Weights of a small CTC audio transcriber.
Training: soap at rate 0.0015, batches of 128.
Rows from block 8 of a small CTC audio transcriber, named by matrix and row number. Each number is 500 + 40 x the weight over its row's rms, rounded and kept within 0 to 999. All counts start at 0. Numbers have three digits each. After the name is the row's rms in percent of the matrix's.
After each channel's rows are labels from the 100 clips, of 14976, where the channel reaches its highest value: "loudest" is the band of the loudest frequency at the time of the peak. Only what is clearly more common there than usual is listed. The data: single English command words and digits, spoken by a formant synthesiser in many voices. In brackets: how many of the 100.
# c30: last pointwise conv (model.blocks.8.c3.0.weight, 384x384x1), inputs 320-383

c30.189 098:499472512519464538520512513457467498541571503470483546531515498438501512481515436489489407550545478544561467476453442566502475559591507480495422525535488464470508488522413503478511471505488445
loudest: 2000 to 4000 Hz (38)

c30.352 093:547499547514485465547515570401524508596521490457587550526471518643500558440483526517574435570464461530558454467533480462527438471491594511527523493480509433502514524503478478451517520552462474
loudest: 4000 to 8000 Hz (72)

c30.151 100:527475482497618497461531537467525568518484553527517435522521446477496477496464540499474434533577543488439508444514454460533548479528540515533459526602473493482497520577549499485539524534519429
loudest: 250 to 500 Hz (53)

c30.82 092:505461492504529455508477526524508461449544498534494482520477509577513562558482501570484503441449447518527501466420509552523513526566594505522467517465477459472440434486460458463470498489454467
loudest: 4000 to 8000 Hz (38)

c30.362 096:481453466527490475457529459507499480484495474489548536447474534497517550448502510521445485446525495445436491546480451508449591437527512442551525529492500505531521498546496482485517527459527436
loudest: 250 to 500 Hz (37)

c30.132 103:567478451498524465565443498437515503530482496459519468557487458615529441421497467395498534505483445425538503471422470570533543499382440582542488441481509513545493515476539492546473476489549521
loudest: 2000 to 4000 Hz (52)

c30.314 102:531454527446535528535449476510469512466567563491528513562466518538478512594483530483450477545551475517478508503527445489492589537505495534459496508467487472451517494479487519584462409484514482
loudest: 250 to 500 Hz (43)

c30.164 103:470439534515514537457522584495514480498547499608480502473556569552467542503484504481458491511463503512486518569511556404495478550513495502481535495521490481484536535533503534477410491534461564
loudest: 2000 to 4000 Hz (34)

c30.37 096:512485577495368464502477524471523443509444520507508597529514465471470522485461568518484523573473484489525603504517416538448494503553534507462525433492525519491497479559548548495438531547558545
loudest: 2000 to 4000 Hz (73)

c30.49 100:497543446529471504504467538465523426557503419442495607531468532573503515517503511509587471524482512496474430492540450489525507504500522398557530591493502451490524474528443455552528479465443464
loudest: 4000 to 8000 Hz (78)

c30.60 102:512438448527499505478511467567519559457521470483411535628459501407452584498508602545505490523525500362547533446483504516465469556502532532474564487505481497482544467522598516485501544559604497
loudest: 2000 to 4000 Hz (58)

c30.84 105:492388535453525503471489477441462465614481509452444567595488485508503495523548567524440573632535469371489564514513538473497527452537492507582500477517521551482531437575480473494491468523478541
loudest: 2000 to 4000 Hz (97)

c30.76 094:506551462481547488449437411515480475521526486407559490605465531482570553560484543523456509619553497526513636501540502543496484543494536484592574507486467484578449470604432535473449504570558519
loudest: 2000 to 4000 Hz (67)

c30.57 103:509498541488571567495436501548440520499539544489568568467454517501520471518527572521509601484576525518458497462486432494467502512571449534505569476448473485453490544437528506499484500486467466
loudest: 4000 to 8000 Hz (53)

c30.219 107:445517488450458477528521553549535484487479493481490494453505448534409453468496417442437420483555494519482477419543523484530462508481569482502529483659445466528487467517518495465495551558486467
loudest: 2000 to 4000 Hz (47)

c30.160 101:496429558485449486516486467507441490447483435526535467504483504454508548561540462478518439527410440509561474485457449498513549474522523501503552534528528496551548555579513537499468456565531498
loudest: 2000 to 4000 Hz (50)

c30.77 099:489516498530552518488472503435550515525475563394503604488498594600481446469480484498546557506437493556546508483459581595480497416458547465470436467491529440455491485459477527510488502507490453
loudest: 500 to 1000 Hz (44)

c30.203 094:513475462509499413514474615599550523551552539585524528464581479526453513487483499476476485473480456430506519531466468461454483460502599499544495480505456470425466505428524529467494577451572477
loudest: 250 to 500 Hz (58)

c30.121 102:524520512448534460518537469537528472550507538465431492548544519487484589512435514503486487498539504502526458514496505480529616526498535459522491383504511441468452524480475472497495530542552486
loudest: 250 to 500 Hz (49)

c30.236 097:427551568534468464488521498506489514523530481540485512465488469551529463501501545478495459577480513477452534529491459482486468490565479492515484483468453439521560532467599550511491522478521472
loudest: 250 to 500 Hz (49)

c30.364 105:511504573509572562541439525567497456502479457481483537492590526497512569526523504424537468562456391578626487489467576523508463476484524480542479607472600529402565541533502527513515546557495468
loudest: 250 to 500 Hz (59)

c30.367 100:513502551509481471460474488518560593485453486550486487580550594504517477527480534394503471406495498475446548611496483480592480485494497545514510480464538492541533509532604489554496556487541477
loudest: 250 to 500 Hz (66)

c30.284 106:553445515531520445550466522499478466484528516505551516491422479497563555517491522535554572494476490558458551462485525516581470516588508498562446564487538503447494496526539485527469522497471492
loudest: 250 to 500 Hz (40)

c30.182 106:514453515497533483551506532560477519507548504474461533503468536486518562557472538479544461516522474434525496468487467483468492600481507475512529519448475443472599495452485450531463451471473477
loudest: 2000 to 4000 Hz (62)

c30.380 111:417536450508515491587454424524485503461516578549502485545536432533465461496418576466543421499440495517469530438476427480486427493452486457514537532539441478509484464506497458505423553439589457
loudest: 500 to 1000 Hz (54)

c30.94 099:481548635416459501483525469529494524540503495473458503460628601528499480458493555507536559507503517509507513450504545446509504509525454501472454569507523493530571456463500488497505584561576442
loudest: 250 to 500 Hz (63)

c30.56 101:524496501519517508494468524548467581403452564654446501546590502460496458501555496545479530500498486478586476515533561430538510489450476454459562532467502428450480446454550517568517552493529445
loudest: 4000 to 8000 Hz (62)

c30.47 094:500448493560605531444561528494468454527536544446566583570544518534584550453491451483445550511433497505520519491528492489528528455503480492504421483470510501445480526497462507474503551531513472
loudest: 250 to 500 Hz (56)

c30.294 096:470407567490507496452547552353426495560534472493500458543428480550529580600443490439464497476507477429529501523502530497450465563463542479485500519482452490490536502506502458476421524514492450
loudest: 500 to 1000 Hz (79)

c30.140 103:451457480535490527497473557518453488534411536445495611522453522453482503488511553489459434624531442469464514528554425536551429460592497489469497467512520575507487535541478532495560597514439553
loudest: 4000 to 8000 Hz (80)

c30.348 094:503546470601478668600514512511559565479528481503542487554473501549469534470512531539489497515441488520482384523480527505458480473511458493499459489565542490533498477472517565423453524464477496
loudest: 500 to 1000 Hz (58)

c30.258 098:474443487462518537515501520490527520499501525488450490451496532534477501461534537444419525504508478505503391521564527532508564482498474570466477498608489584424525496499582526449531476488427518
loudest: 1000 to 2000 Hz (26)

c30.166 095:507493602524558475573448485426546543498481483560510483409472501558579466624528595485543602528516502532448477504512452554440479508456572467557599568462508482512433492524535507577490506573425448
loudest: 4000 to 8000 Hz (32)

c30.246 102:580476422498500459531444452518501528483462488593550534495446421571416474464520460532479499482451447541482468530449454446522459472550492458564464500433445417473519453466509468497485452462504455
loudest: 500 to 1000 Hz (47)

c30.170 101:612415554470529518545580483560500463530516455462538486471413528559589515514477602511534518492523511446479542413420539490541527452416469564508447453499498542513498632523492521471524524545477506
loudest: 2000 to 4000 Hz (64)

c30.382 105:556504545458535498508503539526438574515418602539517501451570542551468454557446520444470526490455575435483454493479508544551504473515499522419587544470506486479490560485534516500577508530437615
loudest: 1000 to 2000 Hz (28)

c30.157 101:521505556488479553472403461480511547432438497530516480487584523526499472570513507442395533473454539531492575570515479477490541467414466432447513596440490537529461450507507499514507455627515467
loudest: 4000 to 8000 Hz (34)

c30.221 100:508547482582463506394478513457507544511502534450543548538567448519497582493526518554462507513529492509527507429551465506531478524528491516460536510527540482479557414431526458449513538613522574
loudest: 4000 to 8000 Hz (86)

c30.184 102:523583492537447448472514456460610583527487520414527473486536561463495487397452460514547457514470608423490510463549519463588486531480452525462523506532474480502476537516548547522461494575475581
loudest: 1000 to 2000 Hz (38)

c30.337 100:506475557492477470452549570560540485462545468516585615476498509493492510457516538504520503539500456384519447456453458465522507463469475432509497463481505388533479460503540468434488525493523528
loudest: 500 to 1000 Hz (89)

c30.81 092:492527483513555477468479461456526515473435523512444464550468452547525500506589471514459506465491418493507534547507535480509510481571479483486501610510410530517457518482486431526581523531488492
loudest: 4000 to 8000 Hz (44)

c30.93 097:500546486489548519443544460473513458522466467461495550625492519492510608582451525491509590512494473554475522473505507487499530517467544451600529501416455565617569527494481546461470478518516533
loudest: 4000 to 8000 Hz (41)

c30.302 087:546514456488513517517460421523442473529495451473471547510510461487558547446509489506552534527529476476541510504515572480564482549507587494549589476476461486476516475559504563523492540509544483
loudest: 250 to 500 Hz (66)

c30.250 103:491459597566492484483465480544517540484441461503449503462463531478493544497484573495524495487496526460487551501513512564523494559530484490557606522592426521526442484572537459404465521518545559
loudest: 4000 to 8000 Hz (83)

c30.159 102:433483579478454457528470442483527494599445476490501494594444529502579586472437440484503447565477490438543488566497540490556538573596439463628480471521482453539405540568459448429448571508537527
loudest: 2000 to 4000 Hz (67)

c30.344 103:444494536544479482495507402458489517485531466470421499524550522459481506476489477452453509574509464544480553541480427553523485458526458515480459493478510558540515498530463633534534484558509392
loudest: 500 to 1000 Hz (59); 2000 to 4000 Hz (32)

c30.167 098:563458421505480495426543534469497500517454531496543514445454464488543492528486528452501468492470490512452526445524593455432458486458526525460532542552549467449512510550487593546443441528527463
loudest: 500 to 1000 Hz (65)

c30.210 112:473483383573546486434471502491481508445482444508519451473430497457505419456562577541528550443590512416521575519495434448420543478497513478535528488487528443559529502473526495441558441529546515
loudest: 500 to 1000 Hz (55)

c30.335 085:488461522475444527470467612558476527521503499471506572533520540525537477465514510526547547421457448535459473457440462457463486533417555552484476531530514433524486481568482519501544520512522432
loudest: 250 to 500 Hz (67)

c30.58 111:553521498474420506517519475515527487499525488557464507557465517539502505534465518505555505457465463584517493412495475484467487536513466445462517509504528488477516490435530475510511436468492510
loudest: 250 to 500 Hz (43)

c30.366 102:449541550494508547492442470512496513462441458502551474491477509533473576578507504536457516488470486527518490480453541501559468612544494478566619548490510460459455448503537490474408446453454482
loudest: 4000 to 8000 Hz (75)

c30.240 098:496505534518509435574563510469467518525477396512473477431551577481451491451485566462500502447513505567517504486468651444488540453532462475454522484503436511495567526467503519540514522524462580
loudest: 250 to 500 Hz (57)

c30.79 101:542488489472437426532501518504547535420441534461529553492547549472538527445491532516509548452455535468510567499501488465467451538529547493491484531552433447477448464489490469530457476452520505
loudest: 1000 to 2000 Hz (29)

c30.35 091:510497584510457472453446566502600571478556491488492501474481500491479411531542556482517511515469478417491390522428457495560543459567438472425475484464473416493478503533551470487436486448508526
loudest: 500 to 1000 Hz (59)

c30.304 095:522606522510522558604473483470561495477496568552493545468513557567519506539494464527479412527509486535474555435481525434582510494469504475556528519485513489490465436508485406435548450478530592
loudest: 4000 to 8000 Hz (87)

c30.229 093:472496544494457499495622561495453506508500576513509508540570499483518565479509534463519499505448443425544577461489431551507569542441533551551525501455520491498554517530433518476501556513525523
loudest: 500 to 1000 Hz (93)

c30.259 103:471509496541462430473452534522473445599554536477449549514500453638526563401485468490481478561452578489433466514491443538545452505531522424531471495554517530466455470529542508452509537481526481
loudest: 500 to 1000 Hz (51)